Weights of a small segmentation model: 4000 steps.
Rows from block 13 of the encoder, named by matrix and row number. Rows with one number belong to one neuron. Each number is 500 + 50 x the weight over its row's rms, rounded and kept within 0 to 999. All counts start at 0. Numbers have three digits each. After the name is the row's rms in percent of the matrix's.
# fc1: MLP up (encoder.blocks.13.mlp.fc1.weight, 256x128), inputs 0-127
# fc2: MLP down (encoder.blocks.13.mlp.fc2.weight, 128x256, transposed), outputs 0-127
fc1.46 113:582501520560554616555492545576437447522519560545500428486381512420524399409460510501482504482493479522429539531564513559547472438464553506554469483395463496530483554559422548466475586474526489420457482537475504493432454502620548553541449598623519548473429543496525502554508421484518512482494448462412462492483449553445547508427475553470465489486489435536462581462431543538523466540532
fc2.46 115:507517532611510600566426445517612404511482486412538468626463491424542480415458601504519486490510445528534502498498514509463421582475554524535513539467408509575534446511453480486442443512503488460580499459487450566374535570517482557428454469426470546489536497481526533466503450525448448515443499544439506410438503487492500538488545493500590498514466503524402550416510592519547578553555
fc1.47 065:382517581593455501469477512454508535517525457432446479459617462455605548525538510506404463553529564486506460445512599578479428551517514553522519462570521420453535464450486542507469556509548432472488468538421499487555510492559533494416504492499455524517629521549481389508451456410479494498463484447530603481470552468501488517562449459563463561515464464602550455560429509460459523558409
fc2.47 079:540461462379565595474554414518470506436542578476567531594423603511470467506542507468536583472538445516509481519447383450449597483487476536506452524436501539500531535526504495485575453520477533517490580532615475517507547489427370456539495438520480451466473498461523641461413518509475527546573500535484438526469499565508568504502481453518536480463501506454505533347481455547463482442480
fc1.48 104:550444508516453441484409576462489539490541470465518480406592498532481502492457380479527428560564435502532469468460544532528443541570477557474459498446453649470488518576504539521489517459499588430419473490539504524550530465639432493470456510556518539505457454429501480542533634467484556505567528472450462460613472515577463470512433449489495521532500530537473494527547474541478638431460
fc2.48 106:532502500488573539481509444505491492551488432595501519625418527551494439527466512520551569373510545517451538461457447394497532509505476474551488508438413499591528618466444494501492472530552452512439512516421564503555552502435510498537591407505500553496540546597499486493464552453556507443404477480496460448416350506504503547559498513515564495466517462408550447495580514423491436519463
fc1.49 087:536511416530466453488531450441607543434493587473412498513533518435476545528524500514572577499500463454538450504594474495565560420485462515459501457491517475537463513526534565482476547408548445484545334458438570423523524578499539518445481511465444482456548538564425518499461495533534508562512553501544416501423483547616451558447474458513424459469527556549491433594379492505503511421476
fc2.49 085:464474579574542564476540450544476536507471471624530478487464487530543392561458508535468519517513577547502547493359575555538410548529593491495537527513414539533471491486436485404556462502543589484503500518476527454511461401477496536505451521513623579499506582432465492456501555514494494494461422428549572456538498464514489414522488461492453478540448511515401503475427488547496507335490
fc1.50 078:507495503546527522449562520432582553521523460586469502407411493469461517500477484507416476490551469551557425469543588424470501497535559557475518493593507469453571428497544520467470434479597477502458518512451424560454593448524518545522611456502525518541515448448560513539429369518479466456484397500503539514476504472395537517442457542425486527486508592578512512549569449434476504364532
fc2.50 090:517495512448474550540522585482484447466473494527529502547574521381504539411565536505611542484425472459398494487430398553562560486521411498527500529415377491469535510466486506568566537579461550503640440478597594433544552545450476454496418460461477537473480567521510544432547472482473548496527527502490537466468495475552447531459470476554522486529494519499500554461431565537485483612413
fc1.51 114:521571482507369586465450456442420479508521544510558624528521511484484543544426590419568487420560506539472521573535448444496506454474517466484544465529514375510501554554512495554468501437439541532591537428551459475505503517464554560523488417501439427556558483467453484502532547522515518570526493475545617498512407520516452536482422471480465526504482426399474559508458521415594594479521
fc2.51 122:478506646507475447535438485573533461505475520530635492500475414413517466500572542512508492525472498510495506465441505486462462455539509556459492477577535501406534386368527454517509478468513501498536494546511498353584519576483534440521514537464503547518505387519509325532450476442496538461463453519445466567424486446540559458559517538514573534485557515589503501475532533494529479584515
fc1.52 115:496481552428474512549533495517577480541441568530489484500506447395437451557445484497467524518509502478557476526438485460543593529471452581470514435526450515508406546539478472388524565524544529508549567525497514481460462536524443606490544583490469469538515501411508432526503586510456468445494482421534466556641498528433544436427477533542419536506559467526478526448387592647544441471535
fc2.52 120:472494521531550434493585480493586509500513497487461511500536531522593517433488488495491467487580521453497532620546512459460457512459492315430455540563454575432447569493504516515486414480424569545514525512510615466505495478446591514507487539532464502471596521510544527516476500468418493479600523529481525396459277487537532442462457504538540540504469456512556511485537471501489512475552
fc1.53 111:554489429507533557506600407463548563476490505458598438428509469436512510500502462537510631477437494496497501411442368555454563602483438478519545491533493585501480518552434491514528495521479554513547558454525460534540487514441560491492466512435516452467504543505495521540433580432500469631468609509552548495484503493503445412495530526567526517423472432506561449418507470604460585432465
fc2.53 099:507381538617450420483352517475456548607411559573503543453511419513519481418550470536418575471562510463571501516512465483460491505447508537480469496535405489420529439553467426576481484541526500512537594470511493481436466436484601518477529518538586441474502467581486476530523476404487458481487485563509479457477499517554487461542485498548476450493494449456638560519483541512604481503456
fc1.54 120:414502337524495481498438536595476440474540561536503524606412460570496472473478458467523482482633554496462539493408461446469515520514474565515545496439509465526526488546438445447488474587531578526458518436421469477502523515496484498538506520444513505542549522433563538439504433448522624527496550603432452496523544474508403501479479486492558543405458512470463530418552557596540522560565
fc2.54 113:507472509514481492507526506513517495378510470486397496457517512524494522555524534449492453454512433597493513528634521499535515463504469505502427495492466530563467483439437461578491508485477382522516536450467411485482535532544485499413435484497534666597513419511480486622492488612405501523489589480398518560368492577485501518548475508526502440524559500557453498573549454484503553437548
fc1.55 109:523502496479473447581449528506562633473427450590509566504458539479555431481547492420582458451550470594513464529495566586522485476486474480428449438530487547476510491474450445520580469459467478483508515498548566520579512558502495428544542495469436537447474515466589599451438493420478578491484376487516473524470509436435553361565519477435444588549431524462461499496484522566581442504479
fc2.55 119:517508554397496429629476625454484555490530428552492510483508620465634474428481510500456536545526498548476462620499501540479541446496494507471447462471458482489470463570487493482452500552457504461554510472416578515470525532501609521628437535560387604503476491458524486504488520518502519414474470462545519462576477533531542510523431403461528559438392497490458497524510463557480498460443
fc1.56 124:462488458576435486483528443449554510567526526487552550460593445468571436462549643534374470476550538462503509463521422549473516585519495423518477461490443550456534515471448458560509404487509464534565463511509517492532545559511521508460453561573567536518438476514401503421516455560645536472516395484570472418541467450475559582496462499500568513445498396470445495481513493543509531428470
fc2.56 128:463481505477499498506448560561527549543619476497539500535530504558517533473526410500562530531512410407503433514457492486463476423546445429340400469532493425518474550451530533469425496609508552482537473514550576527579541547430553516424506483449492530552509452528531590523594490510477451510539452501479403493492548578481457512478518447479485499500444365535481528465521600513443496618460
fc1.57 070:492535383450507583391485567446570490536560548492474513492467534459566458527442528437539499512505505557490526479542432598507428448398461479496466422626464517464478528628463349633456482456496521547456489504570480483492495432501477488510461534495586497486531443502512443519457519543465532529515475577447465497464549555616547529581540534459442507469440460524507464413491526484432504521499
fc2.57 073:544441522505478457533547529506395431519548459557491515520444467510466536493568492474457565390391489507482521504463543388480590529554411493495482526419557510563531504432529506410491549495505539416492580484499536429479603595493592468508469470557465453503565513508559519603522598493544567492531561400466520473538450515484476462396439468532470491537544508520468480585452411450593544496507
fc1.58 132:501445509511555477541447450546379541486481518556502494447534560475531476462458501626621454564487415567423428435467521486484509478469456546479587398486382400493519583530589529548461449573499526454475419515541547562505534579491553377448494481477575420482495497515464548455479422504459596558481459524487507527512463509553479551437505516578514464522444524535556502531557568490528509498534
fc2.58 120:425480550560502465446512552549559510557535443441476441534469450505623478533392517516560385480502503517481435530479484513493530513428589524486527360500428487573520533592485539552523443504579464466509518610581468501513483477513529446470419409528515568531497503537486429511375543521431553424499373499525476487491465483480518486500491513503442476472496489511490396552468508575616569516494
fc1.59 099:521473564463503494519408454444464455475488538524536431538508437539552511496491599554590478470509503478420551412529479435534517512478564548545411388546493558438506423593466504498519530517519519559485513683533515539502403504514516501555494535442453465534469468454477501432449528550571506438466469503535609508524520549512437514506479509539531571563411494347544558444508454429498528540450
fc2.59 099:608491426446509531487434455396394489473576403505484503477475503507544445441418562579568479458577549535554463470450542421507480519539589471454488504601548542530519441455436452442556456509592495559488505553578495553503478532507441512569522554459435396490617480418440516474490551519512447531494474503520452458523469504495437465532488561570539587500493500481540493529569484384474463557556
fc1.60 117:395610450489528577473478595576515468558488506517509505440516497445423614502516540535534534400525536501446487562485487525481482541552526588628430504579452481596496558471471534523473453477419419538597518495450473521518430473510406519475479545504534440473444447474535556473506614518391505396491459456507502504553468475443455529518502531487455421565557456589453533537552520541487481533479
fc2.60 113:555473452563522515477545462528445576559432456510554542478486536455466516582575502469466422417563491554471511453538457521524508480519623547468453558501532466373486495431445508485539457496487429534501528504538559432519399436581475567442522435499479495534484526483471511520456504485561490604451604364511527470513476445386486384456488505549520514498453499580562566497508486505496412589563
fc1.61 046:577421437527479462511497522618505474519540516385523517565384477434473547533511536521490462424503463545369524466467505441496398449462493468553532535537434545516495485574528525468528463581462481506540457503494528580410603536555425508591491531605496557534506521493471502483509567488565502542455498467480476553517580469372411486534481495517487451457558435502613468481484477474411497431456
fc2.61 043:394542475451552484544408588579440543563594433518459461404465488545483498518448570538474511582508536451571446531491478535467494514505426477520516481437476452472504507550563419505429530521513585397517457498521525612632514438554513510521450524544487420472489588478573542478496534522494539433504538424422545444488478469501479527567533422521543512554487540514628536516580491502435515421473
fc1.62 080:497418513519499506489500581576497532489641494499558579581531500440555502464485521524538513547663490485521478387427475421491601513416472527520485538523555564526546509493513546451549577484591461487536493433455513482438466547448454484519510444461498532531574398468477427496475474542486446490495441493529345522517539445525533559436425460447505483467494477478435446516458437525513395456458
fc2.62 086:468444471544474498475492557551518507459416500530510495509467548459427497603605474513484505576426479452579480474522439464456443415513484476517592524557451466415463420486473454598483420522495576465486530631527479444482560469511586521509589586484548490479467508507429532539545473449493480567471565460481566587518417464485456482465564560548513569491432521363587462526547538527426537500489
fc1.63 069:520443464485478447499579509495489445466463494542552441434517541537494508523535534485379474558375567475482501533533558488528587508525462543515554444466518477479449483487548591477572536476502557472570440524473614548511560528451404464465474459427575486559507432449433527473559487553480489591401506569444560480522493493524473536558458419437470405472601453521539480468622584566506443443510
fc2.63 061:546498498523562497522501545441495483475503466553463547552406599442555460457496523551432524577428525485522501505535543521478399471486510529550452518527516499528471547520524376524479452386484485515582506503481566493414479431520437507471461495517457591426468541497529469538571545487509533563539575503477547536463432495552500503521446496442389471336536417460567483535482522555623641534493
fc1.64 123:520436544458544479555502590517461517528430557521541500531487540531436444564432529478536514542539523464571512408501448471486547551395465550550518525465514570496484414516530472480601543452474493467482481375422507449471473500446448473410530539478500472485502509568602448535546472494590521452417449498480477435504552584455537560543501471522496577451475504585440410560641597498466551467420
fc2.64 128:575464518516488484527592531411466498550463463488493503570554482565465518553425525434484559506490509495501610507605439457460493532468467459491461477474514472512487460429556500482544549491491498472544404479458647501473539490578513560467493451523508557470551390382455402547527489500615505509505477510479505570472504504535557521587495509649490517514464488458498392495440463472519353566495
fc1.65 043:513586409511521452418448427543517521461582547482493556507538440387569557468531453524530534600491553501511493514519508627494476509517432479405466481475538451467525532494497548371515496497481418500551406551502406460452479487465416484366505597574449479469514497480579444523460588524477498543563503474485552429505492504474547449482546495540497523529489463491466481512513508673476562513479
fc2.65 045:495549495416529476547537453451511529535552449525360519459517504526523511478427402535535398528530611441549563450480448526511483505534425455417334450577514455543497649487482554621490533480512476545459477448475510497463478527558508517579518503525484535445479517523442496558434550451534514394488496533474421535430502527445474478507548513518525444495485598432523451435436534511482515550539
fc1.66 093:474494555476478504530528409496496580452502489508572449494510523477498491516569505518587530535428387508481488352630480459530481544401388464478521487433504495603509451522538528458396451502517568504550455575525497516568541529465462584509506485459503498472388509524535497405540482457481492532556508624494496482492490470494448512553578484570578506360531526520503520432507454540574532427492
fc2.66 086:515446468489501523464469473494434505546500477509573464532487398556525490504443499469446603496551440609468406519494537506552533548608548556501460541607436533546459488540418416556526428517527414481511419444486482539470452528606494522528523531498502534497482503452469530535476524483566450497424454542505411414517528483569526473406504488431429525554503464438534497449570557553328505579504
fc1.67 119:457487448553487527431443505544451595543478486448571454479436541423549553585563454408477532491406533422571524496549425537521593447461521479558435482500474547524511612520536471499382416412443416677534450451442534466470580522498543540454450558469492537494555510487511506529553515534467509558496555551454575546484470537436517512431474475448504533430490470495584527522508500530478509492520
fc2.67 111:508473527557577462436487602504502526481501511473539476629496565481538439510530504425510621494577462531498521466493404429532441470555494453422456526509487535516474537481499484449525474480519496504504551539567456503565573493449504430555466487446472556501423404479448475549587419465577596560574434534555455443475502498479475515489553456476481554447450510563579563564363420439535550544420
fc1.68 101:388506522433541461545461502513466481553573498530461536534498495509478560527525620622533521364466437474533470480657507506547502522526486570566496487465498541565459466528479506545516541582412411484604598437487512543550453483458517505446429511555463548493505491477520521451452535550456467437495422376517402558479524420492514404518464506499486502463431490500466607487522514553508492516527
fc2.68 108:392440532465543470434565542476378531515542467440551497501456546519487512481492528606541500430553414478504647466583505455554472398512547462523486534477526341514487486497560501658553507395479444560470495538491519611455527490474485534488465505479476488631533504513494512535516487492475499467499526459509587598474524498478482414518477504532505463477470466497470546512527467548497384514485
fc1.69 115:483562497547466420466538460483543458502463492468550520498511515399468478518441525447511482454469452510584529538587497449410521489518502468591561529467581486368440543625532532537499506469401466454470442509526460441452570551427565612522441582514443501496549471487492451435560560537551517462589474493509518426485383433431521588507383474483531527510480513488505503488574527581559530520535
fc2.69 125:497461500547468492458542534553562511523526560438477456519453544366565559508506494457473499463504523472462578469474478585471500434544449462499504547506504514400594477421536388512460410458507530536486482540544570436572494493534560514478488527568588541459488454477525525385491430487424500395475506482511504513448540441519513426536547467516636559523557537650438502511485436560529457413451
fc1.70 112:500581463541453566547490499488505561481432510541522573504461458485518462495510528533428538426487516556558583462424505520525543489539464483489499404544409422624533489473439448477502457596407593488523447622528541605661531469577496433498513463557378437481532505514479532506512503509399462519514526587512492531538457497490428530524474495452489429476506515461505406544460465536438457502486
fc2.70 123:560559450512400492503517639574501539383548521503534487517525487469445478484535470445526329617523526460515474432527473513434437523419539505529465555501499517517516451525530607488555431508453530487482459543533540513458509430482599502573504479525515517547664490473546490566432462458438465410483492555573503561526456394525464545528452509534494508492411522480467526501528450506486434512481
fc1.71 136:603554582591509501413584536571533534397468468515489515537535490552555603480473516409560404482502427492499487392558461417430481506530530482546456586545495494529501512518469475553484462492448516495504399437532521464537531450469436514530483522508555415472515543551558494447434534506480510489458488504588571479494464498541513463503547491496455451486470439381582411492506661565504432505528
fc2.71 125:522422526531584560573548476468586436428488462379518470505543511452492412399456484482493554462467546501538471435501523501520592495601509522487491491451576561457438430488501425475434491519529500535489424516508521526504502435452449474475494484484581474495628509461446409555651603512542486443529504463517534504546439476539598493532527510558461477500556422465433468571400511551527485540535
fc1.72 122:446454546573516537511419546542494491567454569545506482458565548508526516433452538505583540475436473524533503561522478622512466543552442489439450488595521442500392598529426562535528501473472535608490474466472540448551442512581355485431428438509513548444576443448564474485476503508474492522481576467455537449547557421479497526513536486467452474428561581492554439481493464536410465544572
fc2.72 108:488434487470537584478568513514500516541487503481475465431415457529480596537505564459501487491418459565481562450508534585451534506489498446523438468525547448543435502457554504458478505460512580554527453494504523504478416520458429603467473610454525505506456537464473525627446508538486562434509464403510539510499474513528530563435580438408573550611462404618459450459573391504470484502563
fc1.73 103:432500550384418467568556505443535434522559392500535566505513544522523474583547560522446494560494521522514475523590428394553501515513497599515499480468511472492523477553579466542458485510483459499462418551449550539440662482500474453476348486514580463397481504486476545519577488527451523522516521548502525457547533514414532434462501582519476439501456482466371464490439493497460540487528
fc2.73 089:593486502506488571578570551481514495485473479543472648506617508552466479502515461547470528486487500519470384484505466497525533514554485555472512441415573512535372444497603500562515482541559471494446395548494494483445548490466439562469444493410361416537517604390530490448425482503462436472484517473414480497534500511455564508539490467534533449499580443485469508451523519489573531503559
fc1.74 126:498494460434543499484521516530534535484452508453537481375452512505516501464499568571461443514545498552407429463550549485471448524495553534509482452443410556560516506605530552506456459501511532400530533496473493635477443551462461395504444556489519487440499470509617547554527484485476619584447460530510514425525493528403436555445503519614418518463501450546581532527579537419563559503523
fc2.74 144:456449487504495516498493562489514477433567553501450549448500421434506488573516527489538490521482583465508368420473376538552527483528539520591507514492536555562628598508518521449496444400499527499590495552478423492577540518555570556543426439495482589430358540412492484501495520489482500492510430516487471494535405464508459464502449454467508601496499574479472459569565486445456564487498
fc1.75 104:569594479505548559445539509404446532508546593591548502488428506512528487495548489525574432414465514552568569423497453532510553487464438460550594440473502518577442451623394584447440459456461512492418492519503480492451466507512465502503480490503491546587464500503533580462471558448550441578469495419526429549479541460482451443630529533533530520429461453491529548472456618492471483496493
fc2.75 112:502503487505441408369547583455605451529516559647483541485498561412488514417451466452467469479563474538537512444508499495549526497512623554512487555509444535483432440486491511501528526484467410530524538507485526600491538515510524497557480521457461444447459492571483545499466501540497491509505548440460475507579458599451523444562432496458506500479531569450643364402503508565503556546477
fc1.76 044:436543464507498547512515506529497460524475559520508538396408487512520473463446493510463575572479444536408612526557420563636532486479516490527528490587477486401532554578517466525498458544454516414442455534556526549428469639457485559501474513485489495509483511550512480500621458569473533494614375612486406507525517514553504461463395488491487489466478456469553496442505477571505525480516
fc2.76 036:499497503455499624563493560564527490418590549439466432525524497516489511506401501520386468450548555382465507511482629475538522489494499353458489526537539501476588501483506509552483510528521503492568528491508507463558551526507587534468373510484460589447542574516504524584483532440524404506580397474493524429475515439449461514397513521437480507470442460527407521469484545486502517465440
fc1.77 097:442431454470398466534514521519555481480426582445466431468444460530562432498532511504541511427551577510542590563479478536537505543518475479494518489474512456486478500537533479512507422474436462503470489564556371411498475511421532592492543520541609504486546496520520584410485528465476592440488546469492484480608576395458475480517490407437504497547527469584515488576493564663457475537494
fc2.77 106:550518402667492475567440485495513607589506521525590491518507468450471395512494531497555556493518539492448423471507564494453479481505449438526452555620495576484556480479471483495354466513418417481470491505528512457435411461490450577418542495548494492523549505599462532482477580510491500553517514461458482413508403493536506519543529531442450481517592464545469603474499479466511458545505
fc1.78 066:504420482516558435533448496560536493588494470553547467442441456432496591467589514443432552465488439552474476542540408495516587389552509513488632526537516522465408502483554462444502524482521526460466484535460424542489599412546488512527519505492530434455529595461456484500584535459463540525395511532440365465559549524522502466457540453546505529474461453452581454577545543527471533587503
fc2.78 067:454519502622385475467426558495485445447437609452511481484518525479519483549471514531482451519452555356485520535450490522484511510468475457547526443485578463531573638510601406460389501497505591519504454503396518549510423490479526516499569477543520467528451525504573483497480503520518456421461479549546555523460530439448530483634495550599383490486447491489450496471507493511496532490576
fc1.79 095:467546545480489490487507484517492530489533488512444434502587497446636486512489526507472580505460564441597523432508543471492554541449421412517521523608448507521498405566503449480487561456620579493477464565519507475501538562507517469558460550483443500406515526493370598517510494478523459631574467441558457494441437555522461564516514559522505532421547454456447441426561453532525507436569
fc2.79 085:498478520453565491432475522574448421532436557540493519498557515571485452469563511539505495547532393453515507517493471477488519456469441516359538526485470433564444495522546695537559507462481455567458489427478489440585462549573601440438547566455452532509568459616489507476552569446502522498496510561536475549495410410439521544457493500522457457510468453475450412467484571524488532541487
fc1.80 091:537494539402548545573585495427518502582449494464561521512512411507397543470507471564574491424498361450516490535461469578499578480482549457527507452456585400588456534464432503521496504460530478421490501467491540469481414480415507530552508583575571504477477457515547537517544557417479564553494512471453546476495336547550551563463512430508507473490458540501603477471495485497473440516548
fc2.80 087:403462529501534515569462574551527489496414519494460538506562463499497523529527491500500434487473507557476491413602546535495486565523535486502463526434508601416505468437548470486511613498583508551464483522567387477552515543440589556575481506452475544576580514565505484451477484428540488485477533534472486431600550463504478434477441611509444350457553446442537492507442426570509413485473
fc1.81 111:422513429491476471582505436446532519489499550546485575486497502626527512501505526407437406555508445454479518452537449490527470453519467498516535500574468556523447489499478430496469501446480577443596567485497609412461636496475474505512400583492505550467514483625547539574488525463370460446540521557546508483504495495573421445513473502616458527499480563542516497407480479560532545458520
fc2.81 105:563525442463585426595536397486607476533483570511516479490516383533442497600475483586419549490378491436523539518510570530526527447563539581518546404487457495511535525523496516496506611424498555516557536526559540460487461549441513452536443499482509427509476442464531541481523552355473531462463527480585470479592487483533537475477557444493448438584483529491514410468517517493528507525422
fc1.82 111:469505508442504515533483568551490456505522467449458575480510425550447526546531540482400558574465512407467478466527445471512496548521495483538498459436475538538529483601532534438451444493464605534556485535511561467448484596515538539587467629532557435499473508580459468466579425518574448433453383543556424435597430451516485496512423595438523575456494408456528499496446495502467504531437
fc2.82 121:412482462532569438497491548585489545533524543544537494524438497470512609445521544515632502502515529556492504526461383516504519517517421559517441521508507475491441544404536409550507407495428549471448515548442507512486543516417497492562496589499564553496432522397474569565549491470492565380490414557430449473447580534474501557510415475494355539531540540505513521473476491532515489425492
fc1.83 082:509563423441603511511494590507581492479435468386467486446435539515516442505437524502507530456481529618477553523521492434531502567551456455473458603512516436501525457444526522430542473453503491504514612467472491483449551451489521528607512504547601439581496428494420539482482452493544517448476476535529506558522479425436496514423427538518532465519479476478541542593494475404449671508556
fc2.83 094:476450539545470516453549475410496452531560540637485503551466493378500542530566476477547445526461522438478458426418500484488528411490534519595525475490471540443514579585539529587459431572425531502545408501501579500559547564525459509422490515438478540501540516498492473488517524454456532480470460529456535426468519598418468449496524452443510555529456603510454484422516547569528340511471
fc1.84 114:562490528415458453508505519494411559504504547441567471487506437559467443569555478513506420455493556435595465411500438397499504530392504521667492504490448499520467457506505454543579550465504539440429482541365443514439495443516541538486551523550470441542534454498522440465554591426570571534479463519449522532528513556552516537541423525565478528541538433423539471462538549486472586505481
fc2.84 109:468477377603481500446474595454522480514545482439479501462515551487543564545471444461626486568430462574527488507451523520457505419471527465500478560501541438448464537465501463454497472557497509561581464515443521391503509457497515608587546452498513490441527393535525601550564515510477487422432459479493494480563549627550480543553476497551571514533536374419529436459467457492431508500519
fc1.85 119:493491524466454482506417441480518576476530582550478368450604552504462603505477535506563481547517477580485520508533488557424484468508526553502526444464542523549516416482419420537543513394524493499524583522464425496467472378536454482491537453567517589442489537441549524481459565496430502453475566508496439580454613522555523502538420481497502470467437523510509449526547618515476365486476
fc2.85 114:416396526462586472501502516511507499488571545501616464534470535543507618462516526473486505480545507446416455450474490556459414469587487528492494486502478554520543371404475495478568531461533536431414547508558485448605522527452533525584498585584496524504401441496443471532600447609499513494405542488529417513513513507450508543509488546443516527500585517476457535404518470451518420466487
fc1.86 121:502467494433480503506579443429531458523491443548479508509478505493549488636493518586503559429417544483607532545450479467514433540519490541605447493542405541539498542540507489515519486549487414451548453530558543530524546537490474475520422543548549532474490491466490608536423602574378403437477420401542463379541516468525490475495490541515488554571476496503434502485493525397476458428456
fc2.86 099:359539523473466514423546473384523605510504408521563498507537594528394505562425584452547427493522456481522456531553544546581528506527493580471499587490518560522546523496497511520530496399415498519475556456482516553410479453484430480438514494391455560567423500462512548485507582464456502477427573483519507446447503466503472485526429490515408452586495522491545556554582556503462523542498
fc1.87 090:539448471439493512343471515531505463535562521517443564540513442481541421571545488492544493468552530476533468661536542468502555474528554557546495415526502497429435509481461471573570546491484504543564454513506522522464527433480619501557435496572519497454505507546471514517491456436447483564502508491596521567529584519496467418472479382416496541570491404584389547428502466467541486531459
fc2.87 088:518472469495509409481495415464398587474509452480572518478517528561500495577444433545441525488483451514493533537485532515476539518564503557505585509485492518596516546481486568504394566490539537506599524444534484531552510432549415518436498522554652521499434481470486583428520400530456540371511548474385482509433519594533482465494528463409493469516464523420490419472597517448530522487527
fc1.88 086:396452523539438485513539453505473499513544439509484481447296516540511522545437534518457490663512454459508446469412537532494496511484474497590515497489560477407518522602516538546534524576541511432506551536441562558436495546548502541520441537569462563510507571483490484493467547560596483588463557451502490543534439436495468546604469455491451445539488496522530460537467415521453513511402
fc2.88 079:493438437485478524513530499523529417464403503552416508511449537455491581433555517581504397419501525511498623507490512534402565486523451623506483485473619535400469558543544522531497512547587525532595544436436452475416548528527516499506490555513477578551461581472432543525589503518432508414424492460446552523418522468496453487570440520503501502480555490496486434475486455448576498568518
fc1.89 112:557468526541617448448503501528561512599523501385501488564562554478422576504552521483499494472548459556406536423414430428480591485520478465554519533442442539450436495528535543423552457419505464575445369507528513566497479554534483528488443509667604458481469496491530469544541552506455508521499436538586486469497549509488474522470451456488466546429464473491501458440465568513457561462518
fc2.89 115:516609382542497464576538541524483586407526472554485507455459493485539551505503513544451404540563472465557437484497437480443454595449500465533526540546523442455529598566469493476481454440488432483507417531562543445523654518480557568475480569526488393543492355451549515508519517517443553492456535457524570524521487523462414453464474522546511561503562514503466533499485459541489515410404
fc1.90 123:495560549468431474464462429456466538528566452506509415551502435483467466541544505475556542499527592389497488552576513512502570505523507551515387488577545589391515475478424436592452535588454464446432537482461573491492497510470458411549562478511483580468498533442459576436518462508576544450489507524556496505452543586508475463409425509497546529473423549489571509474650525440480481500458
fc2.90 111:447578534540501485505546555415434552429480400627544530433500468414492486498427468492525542564548485558477429491479622547470529535575513451471548471584491477353532493493501515499494578511505432476535528514490493488377491515443416567560449500542516477486526486502451493546571496548520546526477509399543491542455457429444552633464475438497517581469492526513455511374511521509552468510480
fc1.91 111:484561534494414483587496371460446436542508590502505480507490507461488468458528605552453529485558480469582526449502563455447473445538465554417501453499570537403488552502428467572466629596508496405453554575478454450529543533544573487497533449524560542490446443563501523514446488568507561519385507480543418425535571461494459552507544440456542545438463508500495508532533502505498452571414
fc2.91 112:419515480571535557469525609473559554511430479485487488555364500476575447447536487476505495531605430525434480412412451507550529479551505504489480589498456546460585566580550437547524461433534456497543480537574519450499480496528487515479520526509503439533464469496407641446482607458501510448556556508478479379501461443439479509465473456502560498557458509537475549475365555503453507509549
fc1.92 098:471524598536557496457510587498525452522517518484406493525498493566481540463481548599539481626537477484455595511575536495461475398474505575570502534449510473433476455631488565483584609457550518466455467492518502493469467574516401374508541556468401567458496507521539503495503453461508473459521485491425537549483470568461456561491543428502480363483440519537571476483417507455492553507466
fc2.92 084:458543474471505567507443467537468499452412435479518619433403543452508492577484541608470528498477467434525493598598507599497524466567466461417538470523467424534502506498465518534433531566484468456574516440509522473448498456542501529424465516615520613450393511510488549520519371488491479519501531554487522521444512533524526475447483487483456486529511478496663503531620454454523453497553
fc1.93 065:480579503529538499511536460572437574504391458436512490628426579402352492466522521499483509531503451472521558463507511464443471501457459443535470515534463494476492452475598513520487511465542491533525466478522523551446583518489464526587454448425582550550460481600557554541433491523502569560579510422516436509434600475555498457518533483483472420573525431546568504580500565510550557577542
fc2.93 072:526454468511558503456480515537444462526628617493455441456474462491590581544460479442484506461494558487445421496528494564543548435529519643445516531448522499474535508535482497511540482550402556500531373532518565524581498416477541519460461648499423494514559457402527481512520537453486422488424487504465557474529449500487542517481528468456559529414464606503540577495571493475487451454449
fc1.94 088:530563533451510452529524515551481512466460411532573530510483472445447481552498527521536509450423468445457523539524513436512349517495532541555487424426575461573577484435455535478484519535523453546518426496530575527494443470447477559486512525486569550559384529431538532481572413513488471549529633566590499512468549559501489579377561412520466481451508575414586499493489526500453483488420
fc2.94 095:495449531536455491426431469530462503532579519500444514474530504401545475463469503527544489443544559497449457467515496464486573460524449554407518494556398550330409435485475479565503502545510625428468549571456584635620477504517545531513544496555469441521435597516521477536475466464579496497450444546451452465482491529545449458510532492548502467481508560496442545521541542463528433490601
fc1.95 072:553612513490556570445504624503548540501524461489513539413480477514489468484434467507602595492512577558468503435462588573457532522494424470490546557596480437427544450489424496450456444516466494507489523488421479439467521487468518514541497487527533477555548479420515485458475403494495489491543452484508472540541563396539504579459595485560408436524444509528442500612479540445539643544467
fc2.95 085:480437487517405528516618506488498426399488508499486435602465574458538469518618541487427479453446456498530416501504423418493516454511540548489396549424471490490486524549562492531573517520514518526530503480546573546531598514564459443471483603494517520468504423580469472481514596500533542522465549569442522440445456529454533400515461485422554608457472495497518566414523449489516405454512
fc1.96 085:465471498420505468477547534509496524497557589563488579492538462476471485467459490513504537575487426587446599493479476440447495445521456533597482469509518561434482480499516549621591517477510475455463452557513436477531511462448481511503498495459547523517548491540479414493505564492542421538395539575509550376480535479488621438481554503514405480499428409435629470582491476416512516565596
fc2.96 086:563404513455510576491502482483493457507459519559447564543493454474580400529542453469518507472469374486576477435450491458503463458521521468528503590586406538475482501432574521525549490496536498579490560642526616476514469485397609571432547411501507469525508517432543534585576560462537504467578491430493497467578445491457424498495559455557489482529489545527428461465499520493425493454494
fc1.97 110:427455510519454531532516484519425511492523491511503513541478423467620502470418439457520473479641473533562454515458576529473463565363506459546486567511500401459536418495450535499497557513566460568458476465498437542433479460501434543513583429518439499539515597434454499565462518538526480690385546488487514466581444439504474533551499481534564507555496483456535507495529482509513442537537
fc2.97 103:490530546519477529470449576499495430535554479476530471464509543507491549536515538522493477503492456489489469454552428520509397564475427582484548517426515522588522617514443511569522484543562486414509456648471427518596545562383453529529481522498545601617440579392443512539368497471539475466567400485517501509489497522462520455476483493516569403435500456485511432526513538542477483495525
fc1.98 095:499530460530427523497481530459588562476572540518502570524488503435403560478614530457471430398491469570530507506498511545483477400585489493426486515507333471434598472536523518582516480444467492464483511581533538511494536541492521448426460535602511529454408448613542453546543536553513503553528479474502433574466449509542535434490498472569490424484498502449522371436542485524489495545538
fc2.98 100:431487582493416477591508451429497541517512479572442470496552443398517513486514494548504544577485478578467453498482507487424536587480564482564423477464540517531529501470476466581565550576572560449502392534484501428508512608526470468478481468491562580506506589440490460481554578499457630500502565542538614448525512470451529465411451491439448397599459501534474471496511472448496549497438